Weights of a small image captioner.
Model: 6.28M parameters, 48-pixel images, encoder arch vit, encoder norm layernorm, encoder activation relu, encoder patch size [4, 4], encoder layers 12, encoder width 128, decoder width 192, decoder layers 10, decoder norm layernorm, decoder activation squared_relu.
Rows from block 9 of the image encoder of a small image captioner, named by matrix and row number. Rows with one number belong to one neuron. Each number is 128 + 24 x the weight over its row's rms, rounded and kept within 0 to 255. All counts start at 0.
After each neuron's rows are labels from the 100 images, of 14976, where the neuron reaches its highest value: "responds to" is what is common among them; "lies over" is the class under the peak. Only what is clearly more common there than usual is listed. The data: rendered made-up planets.
# fc1: MLP up (encoder.blocks.9.mlp.fc1.weight, 512x128), inputs 64-127
# fc2: MLP down (encoder.blocks.9.mlp.fc2.weight, 128x512, transposed), outputs 64-127

fc1.152 [123 112  68 113  87  74 127 119 128 129 116 138 134 105 153 148 106 139 127 132 148 148 147 148 161 119 157 111  90 134  93  77 121 174 103 171 137 128 143 140 147 139 136 143 141 110  88 115 125 122  84 137 158 143  75  98 134 155  77 150 114 134 146 158]
fc2.152 [171 117 158 106 137 110 136 143 100 151 122 130 122 177 112 138 141 132 111 135 141  83 138 114 138 152  92 172 184  99 150 149 112  98 143 139 164 112 111  60 136 151 106 136 148  85 117 158 108 135 107 142 113 119 132 125 123 132 100 150 117 141 117 121]
responds to: ocean world; rings
lies over: planet

fc1.94 [144 120 105 123 110 137 129 119 167 139 138 153 132 147 110 146 126 177 140 132 130 167 182  77 151 116 129  69 133 133 169  79  75 167 105 154 151 120 130  94 139 116 131 103 154 136 126 144 114 105  99  90  64 100 121  78 106 120 133 133 155 151 111 106]
fc2.94 [132 144  83  76 130 136 167 163 114  85 125 108 113 149 113 105  89 143 103 132 124  84  98 115 155 134 149 128 107 136 133 121 141 119 158  83 147 155 109 151 161 104  90 137  93 143 114 146 108 105 144 120 115 129 117 119 159 113 135 144  81 144  81 113]
responds to: ocean world; rings
lies over: ring

fc1.267 [150 132 144 114  88  71 124 137 120 149 121 141 115 115 143 144  96  93 176 161 149 111 175 130 164 116 129 121 106 145 109 116 138 159 130 159 132 144 124 150 138 146 124  90 162 108 120 148 111  70 128 122 127 161 124 145 120 154 134 137 172 133 155 149]
fc2.267 [150  99  97 146 123  88 137 145 148 108 152 118 119  82 131 126 142 138 108 143 122 153  97 151 124 118 124 117 110 166 108 141 141 140 202 153 161 171  96 131 132 113 150 131 141 107 144 138 166  84 102  99 162 172 140 131 133 109 144 136 101 150 162 118]
responds to: desert world; rings
lies over: planet

fc1.225 [117 131 100 131 106 102  84 138 149 159 158 160 133 138 117 114 133 145 154 142 132 133 155 133 126 115  94 119 131 119 108  73 188 152 120 128 112 143 129 120 106 143 135 138 156 145 126 122 101 140 119 145 143 133  47  86 105 145  88 126 150  98 113 104]
fc2.225 [111  94 114 125  94 110 139 116 149 127  85 117 174 133 128 131 145 131 155  79 108 158 167 160 103 152 147 151 123 103 155 158 129 101 114 131 123 139 104 122 117 121 116 119 122 153 129 130 184 170 164 130 114 131 117 151 165 132 132 124  83 103 179 145]
responds to: cracked ice world
lies over: planet

fc1.248 [126 130 133 131  94 111 117 160 166 155 150 153 140 141 151 121 134 109 146 122 135 177 137 142 129 105 154 109 142 127  91  92 170 149 126 118 109 132 128 123 148 165 150 158 115 129 164 110 135 125 113 157 131 124  94  91 118 128  87  98 134 124 143 105]
fc2.248 [ 98  72  98 158  97  98 136 143 122 143  90 134 154 109 155  94 140 109  80 103  76 129 147 158 161 135 159 109 157 104 106 144 155 143 150 113 164 154 128 127 107 149 119 145 115 108 138 128 161 115 117 124 107 141  95 142 129 142 126 126  87 154 159 151]
responds to: cracked ice world
lies over: planet

fc1.96 [109 141 107 130 101  92  98 174 153 136 157 157 160 121 147 112 142 121 159 106 156 139 133 156 118  91 128 124 133 105  98  96 189 149 127 106 122 159 132 150 125 124 145 126 126 123 143 109 131 127 123 170 148 140  63 100 122 146 112 105 122 129 111 100]
fc2.96 [123  79 117 129 131 115 142 100 144 155  87 107 159 112 111 124 141 116 135  52  99 144 157 174 115 135 124 116 117  85 142 128 137  96 110  83 157 121 104 107 113 114 117  92 144 118 119 138 185 184 104 117 141 125  80 120 154 137 121 120  85 133 179 134]
responds to: lava world; glowing rim; full
lies over: planet

fc1.181 [133 146 134 120 140 121 114 160  93 145 165 118 141 145 132 149 140 135 120 155 158 145 136 136 163 101 122  98 125 108  80  89 193 134 159 142 170 157 132 173 145 113 165 144 115  84 130 110 156 110 109 133 162 116 136 135 128 178  92 127 101 143 169 151]
fc2.181 [ 84 162 101 107 161 116  94 104 182 121 116 101 188 120 117  87 158  88 140 109 162 130 126 159 115 150 133 159 129 124 145 138 109 108 152  93 127  99 161 104 127  93 167 135 122 117 140 148 157 116 155 120 158 136  70 118 134 104 101 180 102 118 127 136]
responds to: crescent; cratered rock; lava world
lies over: planet

fc1.320 [137 101 116 157 110  82 116 138 117 133  89 106 113 115 135 142 137 135 149 163 137 118 148 112 128 141 161  87 130  99 131  88 173 157 153 137 156 162 102 116 129 156 124 127 109  80 114 137 117  74  82  64 114 116 166  87  73 143 122 113 128 114 126 157]
fc2.320 [138 175 132 117 124 145 133 137 134 117 149 146 146 149 162 124 116 136 133  93 159 139 139 125 139 110 150 114 144 117  95 156  86 102  82  83 115 138 132 139 126  97 129 119 149 157 124 121 141 138 168 136 175 137  90 139 140 116 128 128  75 108 125 163]
responds to: rings; cratered rock
lies over: ring

fc1.46 [133  74  97 130  88  74 141 135 125 158 107 119 115 110 155 119 103 141 167 141 144 126 172  98 123  94 131 116 134 147 120 128  92 145 145 165 127 112  95 110 115 133 108  92 152  88 133 163 101 116 117 130 115 142 134 105 136 103 135 130 172 121 123 140]
fc2.46 [110  85 150 123 135  89 112 127 138 153 149  88 152 104 127 150 120 113 151 137  98 125  70 142 108 104 162 120 120 110 117 165  94 156 160 122 141 137 128 143 131 133 111 121 116  96 146 136 177  89 124 133 142 176 119 138 148 118 148 138 107 122 145 152]
responds to: desert world
lies over: planet

fc1.417 [122  74 122 175 131 129  98 144 136 130 143 113 133 120 146 133 110 135 160 140 129 135 155  60 160 142 159 126 116 132 119 134 128 151 126 151 112 132 130 121 138 129 107 114 108 134 109 117 104 132 101 150 125 133 144  98  98 150  86  87 183 121 123 151]
fc2.417 [154 109  65  66 114  88 138 170 122 143 129 156 155 111 129 117 112 142 113 161  82 128 135 111 150 155  92 147  99 162 128 135  96 140 160 119 127 142 148 112 137 140 115  83 166 128 134 157 114 124 115 116  96  77 177 129 111 135 133 149 122 126 129 111]
responds to: cloud-covered world; rings; crescent
lies over: planet

fc1.43 [168  97 124 101  83  74 125 125 131 166 134 140  91  97 153 129 110 146 159 178 130 109 171 142 166 101 144 134 117 126 128 104 121 156 126 139 118 165 104 175 131 119 128 105 142  73 122 155 116  93 111 140 143 160 125 137 116 126 139 125 154 131 141 143]
fc2.43 [108 113 129 169 125  96 121 160 159 126 154 121 131  81 135 139 163 135 144 111 149 128 111 149 171 107 127 166 120 152 169 158 132 147 177 124 107 130  95 117 110 118 148 109 180 108 120 150 166 107  67  99 140 158 124 143 122 103 117 108 113 147 134 133]
responds to: desert world; rings; half lit
lies over: planet

fc1.482 [147  90 132 182 124 116 115 109 146 111 116 137 155 136 138 140 145 126 136 143 147 176 121  86 123 158 102 113 131 143 100 128 166 153 113 140 135 124 135 125 107 143 100 140 113 139 114 155 133 155 113  86  90  74 149 134 101 137  90 127 149 143  84 135]
fc2.482 [175 122 108 132 150 108 124 184 170  92 121 151  85 114 159 100 101 125 119 119 104 153  90 108 127 117  94 141  97 117 148 112 146 115 160 155 111 137 101 123 130 161 127 116 125  86 154 115 110  88  97 128 150 140 112 166 154 125 138 124 154 102 152 150]
responds to: cloud-covered world; gibbous
lies over: planet

fc1.47 [110 108 126 124 106 127 114 138 122 119  93 148 155 143 113 164 132 105 135 160 175 125 147 114 122 160 180 121 137 114 116  83 158 152 146 144 157 154  91  97 155 117 152 130 129  73 130 135  99 129 103 108 120 154 134 136  47 158 131 134 120 109 152 166]
fc2.47 [141 136 115 125 121  90 124 134 164 133 149 152 171 116  74 126 155  74 133 170 135 164 135 139 164 111 106 104 139  90 122 125 126 143 150  68 156 109 129 143  97 104 146 100 130 117 134 160 165  92 146 117  95 177 105 129 122 140 131 123  67 147 120 127]
responds to: cratered rock; full
lies over: planet

fc1.399 [ 87  81 105 144 124 128 126 138 163 124 103 127 159 121 149 112 118 131 127 157 121 173 151 138  99 118 111  74 111  99 110 131 168 165 141 116 137 162  94 162 150 104 153 114 113 123  79 130 155 147  71 141 119 108  89 120 119 183 107  91 146 131 147 117]
fc2.399 [157 131 125 108 155 101 153 124 127 149 165 161 114 108 138 142 132 165 123  97 131 178 148  85 147 114 125  94 148 108 104 112 132 102 126 165 150 157  99 137 104 116 170 122 134 153 159 146 136 159 139 115  84 146 134 158 145 140 105 136 123 128 148 135]
responds to: lava world
lies over: planet

fc1.126 [159  93 127  97 125  85 115 115 116 143 120 106 115  99 135 146 115 137 126 131 103 129 156  98 160 105  97 141 105  95 127 114 122 149 150 152 138 116 135 155 144 149 120 112 101  55 156 137 138  67 108 143 108 127 130 129 104 115 139 181 167 152 156 136]
fc2.126 [156 116 112 111 106  97 162 135 133 126 109 122 108  87 107 123 102 123 131 125  94 149 135 197 154 154 118 146 108 160 136 160 124 151 157 117  86  98 106 158 111  97 131  95 136 110 135 122 131 112 143 133 120 177 127 138 196 101 116 112  99 128 142 169]
responds to: desert world; half lit
lies over: planet

fc1.162 [170 116 149 133 124  97 108 126 164 152 166 127 125 148 143 166  96 107 156 164 116 150 148  94 145 146 119  96 155 154 127  69  84 130 110 126 117 166 102 111 153 152 121 121 133 124 137 160  91 115 130 136  89 109 153 116 146 121 120 151 137 135 138 103]
fc2.162 [131  96  72 112 131 122 108 105 110 182  95 125 109 138 130  72  87  95 153 135 132 138 131 165  75 146 126 154 115 151 120 113 141 114 137 116  66 156 127 158 109  78 144 125 109 164 139 120 137  90 133 118 107 121 122 123 129 141 117 114 130 130  94 157]
responds to: rings; ocean world
lies over: ring

fc1.31 [141 137 140 134 112 149 157 135  94 136 151 119  82 108 110 136 134 143  98 116 133 140 116 142 149 171 168 127 167 130 143 143 111 164 102 141 113 134 162 144 105 150 180 136 110 119 109 114  88 119 107 123 105 124 162 110 113 123 108 114 131 135 151 110]
fc2.31 [164 136 190 135 140 151  86 106 134 125 130 127  95 110 112 141 215  99 112 115 149 119 123  68 139 140 144 137 139 113 123 136 125 130 118 180 128 127 112 142 173 136 144 134 124 154 134 146 108 124 116 142 129 138 133 142  78 134 133 150 112 129 168 126]
responds to: crescent; cloud-covered world; banded gas giant
lies over: planet

fc1.169 [127 141 111 104 100 126 135 156 138 137 118 129 162 123 136 122 114 117 124 142 152 119 133 125 154 118 138 109 140  46 116 136 182 146 154 140 181 151 127 136 158  99 136 152 120 121 119 111 146 103 146 146 138 121  68 135 128 136 128 126 101 146 127 143]
fc2.169 [114  93 124 187 120 146 110 117 128 151 118 129 182 124 127 119 151 133 108 129 155 147 147 188 108 136 140 133 129  76 120 147 136 111  86  50 185 109 116 151 122 120 132 144 136 132 128 138 158 160 149 155 140 101 103 146 147 115 137 108  64 124 115 139]
responds to: glowing rim; lava world
lies over: planet

fc1.286 [163  98 131 125 152  87 104 117 137 133 109 118  99 138 126 150  82 128 144 156 163 187 161 112 167 144 110  81 110 107 140 110 162 161 147 156 119 175 129 138 115 117  93 140 127 139  99 137 125 106 115  96  94  98 137  68 122 126 114 116 162 144 123  87]
fc2.286 [129 146 125 123 184 108  99 151 151 169 140 106 117 110 157 106 107 129 119 174 141 156 152 133 183 148 136 108  99 131 136 118 117 129 156 154 125 128 141 176 123 107 134  99 127 124 134 136 155  96 122 151 118 141 114 123 148 124 103 112 118 117  93 136]
responds to: rings; ocean world
lies over: ring

fc1.456 [123 126 124 106 140 131 113 100 124 138 113 115 141 116  98 140 131  93 129 173 179 121 142 129 123 170 148  91 142 135 119 119 130 132 110 172 168 128 138  91 161 133 139 145 120  83  88 118 117 124 126 137 115  81 122 138  91 135 136 147 151 129  92 116]
fc2.456 [124 130 157 114 134 170 132 114 113 127 119 124 122 129 139 160 184 135 139 179 136 112 122  50 111 129 144 119 138  77 134 140 135 126 127 134 155 121 116 109 137 132 125 157 101 106 135 138 131 130 140 122 130 133 145 153  94 111 137 159 101 148 137 134]
responds to: cratered rock
lies over: planet

fc1.116 [158 106 120 161  90 120 112 145 146 158 122 120 106 126 153 167 119 132 152 143  81 154 125  52 187 144 131 102 121 147 150 112 145 189 121 152 104 140 104 119 133 114 134 129 152 136 113 152 132 141 144 104  91 140 130 104 123 112  96 139 135 151 150 119]
fc2.116 [144 141  90 136 149 148 140 106 132 112  94  99 140 145 149 140 115 108  96 133 114 113 122 128  97 144 105 128  97 186 124 118 100 140 142 114 128 131 123 125 120 184 126 118  99  99 156 153 105 123 101 157 110 128 167 125 138 143 126 139 143 126  94 100]
responds to: rings; cloud-covered world; crescent
lies over: planet

fc1.80 [151 109 136 122 112  91 128 142 161 107  93 110 154 119 137 149 136  93 110 147 137 111 106 157 163 129 144  99 118  70 107 119 165 149 152 131 185 108 137 145 187 102 124  94  85 110 127 125 152  94 122 128 129 147 106 130 124 138  87 111 133 159 104 150]
fc2.80 [103 122 137 141 126 172 155 131 156 108 120 155 169 136 134 119 118 138 132  99 133 130 122 198  93 104 158 135 135  94 110 126 132 116  99  78 166 130 134 151 125 124  98 135 139 129 151 140 168 162 162 114 115 161 119 100 164 154 134 100  56 129 123 174]
responds to: moons: zero; lava world; cratered rock
lies over: planet

fc1.216 [129 133 129 150 139 129 145 141 110 127 114 127 170 123 125 158 115 117 169 182 128 114 176  87 156 127 156 117 131 102 197 110 130 130 132 144 159 148 152 112 130 131 110 130 131  97 137 144  94  95 103 130 106 139 120 140 111 107 127 161 149 148 132 145]
fc2.216 [124 139 114 106 144 129 140 131 150 135 109 144 127 159 121  90 145 111 136 122 118 119 127 159 106 143 148 139 147  73 148 121 113 147  83 123 151 126 146  92 100  99 132 122  98 113 119 164 152 111 136 135 142 148  88  95 168 163 135 123  59  93 138 131]
responds to: banded gas giant
lies over: planet

fc1.180 [126  84 132 114  99 108 141 111 149 120 122 135 115 117 145 118 161 128 136 159 127 115 134 117 188 136 149 131 129 165 134 134 104 142 151 133  88 149 108 178 138 103 125  75 131 101 125 143  98 111 105 120 117 162 120 108 152 131 129 143 180 162 154 105]
fc2.180 [134 125 101 110 163 122 126 151 118 140 119 170 146  91 125 181 129 134 126 156 165 124 105 170 114  98 101 114 140  98 119 127 100 119 130  81 175 114 127 113  60 144 153 107 120 105  81 120 118  96 152 106 134 133  80 124 133 131 137 181 115 113 132 132]
responds to: desert world; rings; crescent
lies over: planet

fc1.64 [148 139 123 127  87 117  81 156 146 153 149 145 154 154 147 126 126 136 172 139 148 148 129 152 112 136 129 101 120 112  99  70 176 127 102 118 116 155 115 116 113 107 118 143 142 125 127 122 123 123 118 136 107 134  53  91  94 138  99 106 140 103 109 123]
fc2.64 [ 95  93 101 121 123 122 139 143 145 122  82 100 168  92 109  95 146 107 134  96 110 147 131 177  91 150 138 113 129  97 170 156 120 118 111 109 130 115  98  88 118 124 129 121 140 144  93 110 163 166 138 139 111 127 111 118 179 166 115 102  97 120 191 145]
responds to: glowing rim; cracked ice world; lava world
lies over: planet

fc1.241 [186  90 110 106 125 141 116 118 116 167 122 147 121 130 136 142  87 170 127 185 140 149 187 118 148 124 113 135 132 129 140  76 143 145 166 121 128 122 124 103 136 141 126 116 114 104 106 137 124 119 143 117 103  97 145 130 105 120 107 136 143 164 133  87]
fc2.241 [133 102 153 112 136  82 120 109 161 121 137 154  93 131 137 177 108 157 150 192 127  98 128 123 137 132 141 155 115 146 152 159 100 120 137 144 129  95 141 132 143 100 175 182 131 119 134 127 103  52  92 123 115  92  84 103 167  85 168 135 112 122 107 105]
responds to: rings; ocean world
lies over: ring

fc1.111 [138  82 135 104 102 101  98 149 137 126 101 139 157 142 118 157 131  85 133 154 113 106 130 100 149 143 126 106 138  70 107  93 173 125 150 123 204 138 126 134 158 108 104 157 122  81 131 130 165  83 131 144 112 149 126 118 127 142  73 141 142 144 141 154]
fc2.111 [133 134 109 127 124 146 142 153 130 100 113 129 123 152 114 143 126 140 124 122 145 131 130 198  94  97 135 131 129  99 146 158 108  81  68  54 161 106 121 143 128  74 126 128 117 145 156 140 146 139 112 125 161  88 120 132 169 146 106 130  69 105 107 156]
responds to: cratered rock; full
lies over: planet

fc1.199 [110 163 147 134  85  98 103 102 143 150 123 137 109 146 127 140 117 118 133 186 138  97 137 101 138  97 143 112 133 122 147 105 122 143 135 146 132 114 137  93 121 167 103 114 147 108  98 171 107  94  93 118  92 102 130 129 102 125 143 140 120 151 114 166]
fc2.199 [128 135 216 127 143 178 160 131 133 130  99 142 149 136  87 142 164 114 129 112 114 160 136 122 118 131 133 136 137  89 117 124 118 126 149  85 139 132 153  97 132 131 149 147  89 110 136 127 171 135  93 151 122 109 129 109 143 119 136 143 121 123 131 133]
responds to: banded gas giant; half lit
lies over: planet

fc1.150 [137 149 123 102  99  84 142 161 116 160 158 120 156 124 156 146  97 134 145 152 154 142 124 173 148  89 136 112 115  72  88 125 189 151 154 111 148 143 132 163 144 134 149 147 127 110 139 123 123 119 109 151 127 120 107 131 115 161 100 140  90 154 161 155]
fc2.150 [117  82 138 144 136 130 133 124 163 134 105 156 165  92 140  97 159 100  81  99 125 135 122 181 126 136 123 163 125  95  93 132 177 123 184  69 178 140 140  96 125 133 125 137 130  95 120 124 161 146 154 126 161 137  88 127 127 131 153  85  67 152 103 128]
responds to: glowing rim; lava world; crescent
lies over: planet

fc1.19 [120  81 118 120 112 106 137 156 120 126 149 113 139 110 111 125 131  93 144 158 164 120 117 143 201 153 157 105  89 134 137 106 124 127 137 107 185 135 111 162 158  88 148 123 109  92 106 136 158  82  84  96 157 134 151 150 113 123  85 130 129 138 136 142]
fc2.19 [112 136 168 102 148  82 146 138 155 114  99 170 130  80 120  91 152 132 140 112 105  99  89 116 130 158 169 134 125 129 108 117 127  99 138 159 126 131 139 164 134 123 129 123 143 111 150 152 117  96 101 147 140 146 113 104 154 164 100 146  68 123  90 163]
responds to: crescent; lava world; desert world
lies over: planet

fc1.501 [138 100 105 137 168  96 136 125 125 180  74 111 140 131 120 129 119 133 127 143 112 132 163 107 123 119 114 109  92 121 151 110  74 126 119 146 105 140 155 127 125 140 102 145  95  85 126 144  99  74 138 125  94 113 132 126 126 110 117 178 197 117 149 110]
fc2.501 [157 129  81 102  71 160 128 155 128 136 125 114 129 117 127 154 109 127 126 116 137 101 124 178 109 148 151 128 151  96 135 209 145 122 117  83 148 125 157 149 109 107 165 107  85 126 129 143 120 159 148 130 133 137 134 112 159 155 123 137  40 130 154 123]
responds to: banded gas giant; full; ocean world
lies over: planet

fc1.68 [110  94 102 108  94  80 129 126 134 128 123 154 136 146 147 121 125 113 146 156 147 143 171 112 147  93 112 142 109 141 125 118 111 152 138 171 103 139 113 140 129 135 141  97 126  76 123 141  99  68  90 120 150 171 111 126 130 107 128 104 164 163 125 102]
fc2.68 [150  94 137 125 138  78 146 136 154 152 173 124 126  76 109 134 140 126 115 148 120 123  90 117 148 125 128 138 107 125 139 129 119 162 172 134 121 144 119 144 114 130 110  94 166  81 148 152 150 105  85 112 132 182 132 155 148  99 141 127 107 122 155 126]
responds to: desert world
lies over: planet

fc1.51 [169 119 124 111 101 124 157 157 146 136 154 174 132 159 166 130  87 109 140 144 111 116 148 136 169 132 113 131 139 168 112 120  97 160 101 152 170 151 112 138 127 100 146 100 160 133 128 133  99  98 128 115 110 147 114 115 133 129 109 111 118 152  94  75]
fc2.51 [144 118  80 125 138  81 128 141 155 144 131 137 111 139 142 137  69 121 129 182 145  76 132 125  95 121 123 138  77 162 120 127 107 106  95 170 106 136 125 118 100 120 193 143 136 121 105 136  79  70 136 124 100 141 142 121 180 135 127 164 183 152 117 145]
responds to: ocean world; rings
lies over: planet

fc1.252 [101  51 148 173 107 123 104 124 157 126 122 134 176 125 139 158 137  86 168 172 102 132 121 122 123 113 130 144  78  80 146  90 137 152 159 151 119 127 138  96 160 101  79 140  90 104 110 159 150 102 108 103  86 112 129 115 136 124 143 139 133 146 125 162]
fc2.252 [171 167 151 142 135 108 137 107 106 109 107 127  98 123 133 157 118 135 105 107 137  87 175 148 135 108 148 108 135 125 129 158 130 142 123 149 166 125 125 159  66 124  93 117 113 115 157 142  98 134 139 136 167 161 156 131 160 158 140 135 104 157 164 127]
responds to: desert world; full; glowing rim
lies over: planet

fc1.471 [127 136 126 156 104 158 129 131 123  90 125 112  78 103 167 166 140 114 122 144 155  97  97 111 138 171 153  92 174 100 116 144 122 146 146 115 131 170 173 119 114 124 186 116 118 112  97 110 129 123 113 148 149 108 135 108 106 160 120 121 129 144 146 112]
fc2.471 [124 121 181 137 152 107 131 146 137 154 114 159 172 123 132  74 190  94 139 122 144 116 151 109 146 132 128 107 146 113 152 149 159 116 130 171 131  85  94 133 156 144 140 129 130 131 124 144 101 113 133 105 129 135 134  91  85 100 143 124 104 135 137  89]
responds to: crescent; cratered rock
lies over: planet

fc1.324 [ 93 130  87 102  97 115  74 127 158 117 136 130 163 112 138 154 144 141 136 133 176 107 110 125 112 138 167  87 110  95  88  92 160 138 128  96 164 128 110 133 135 110 138 135 135 133 107 109 150 115  81 161 154 133 108 148 119 141 156 134  94 158 164 141]
fc2.324 [135 112 146 109 145 154  78 116 148 117 157 111 200 107 140 125 120 117 137 130  86 127 134 131 111 115 106 137 146 105 101 152 144 129 133 102 146 119 157 131  84 123 154 126 194 128 111 134 174 165 148 121 118 173 113 149 161 142 113 136  98 110 115 142]
responds to: glowing rim; lava world; cratered rock
lies over: planet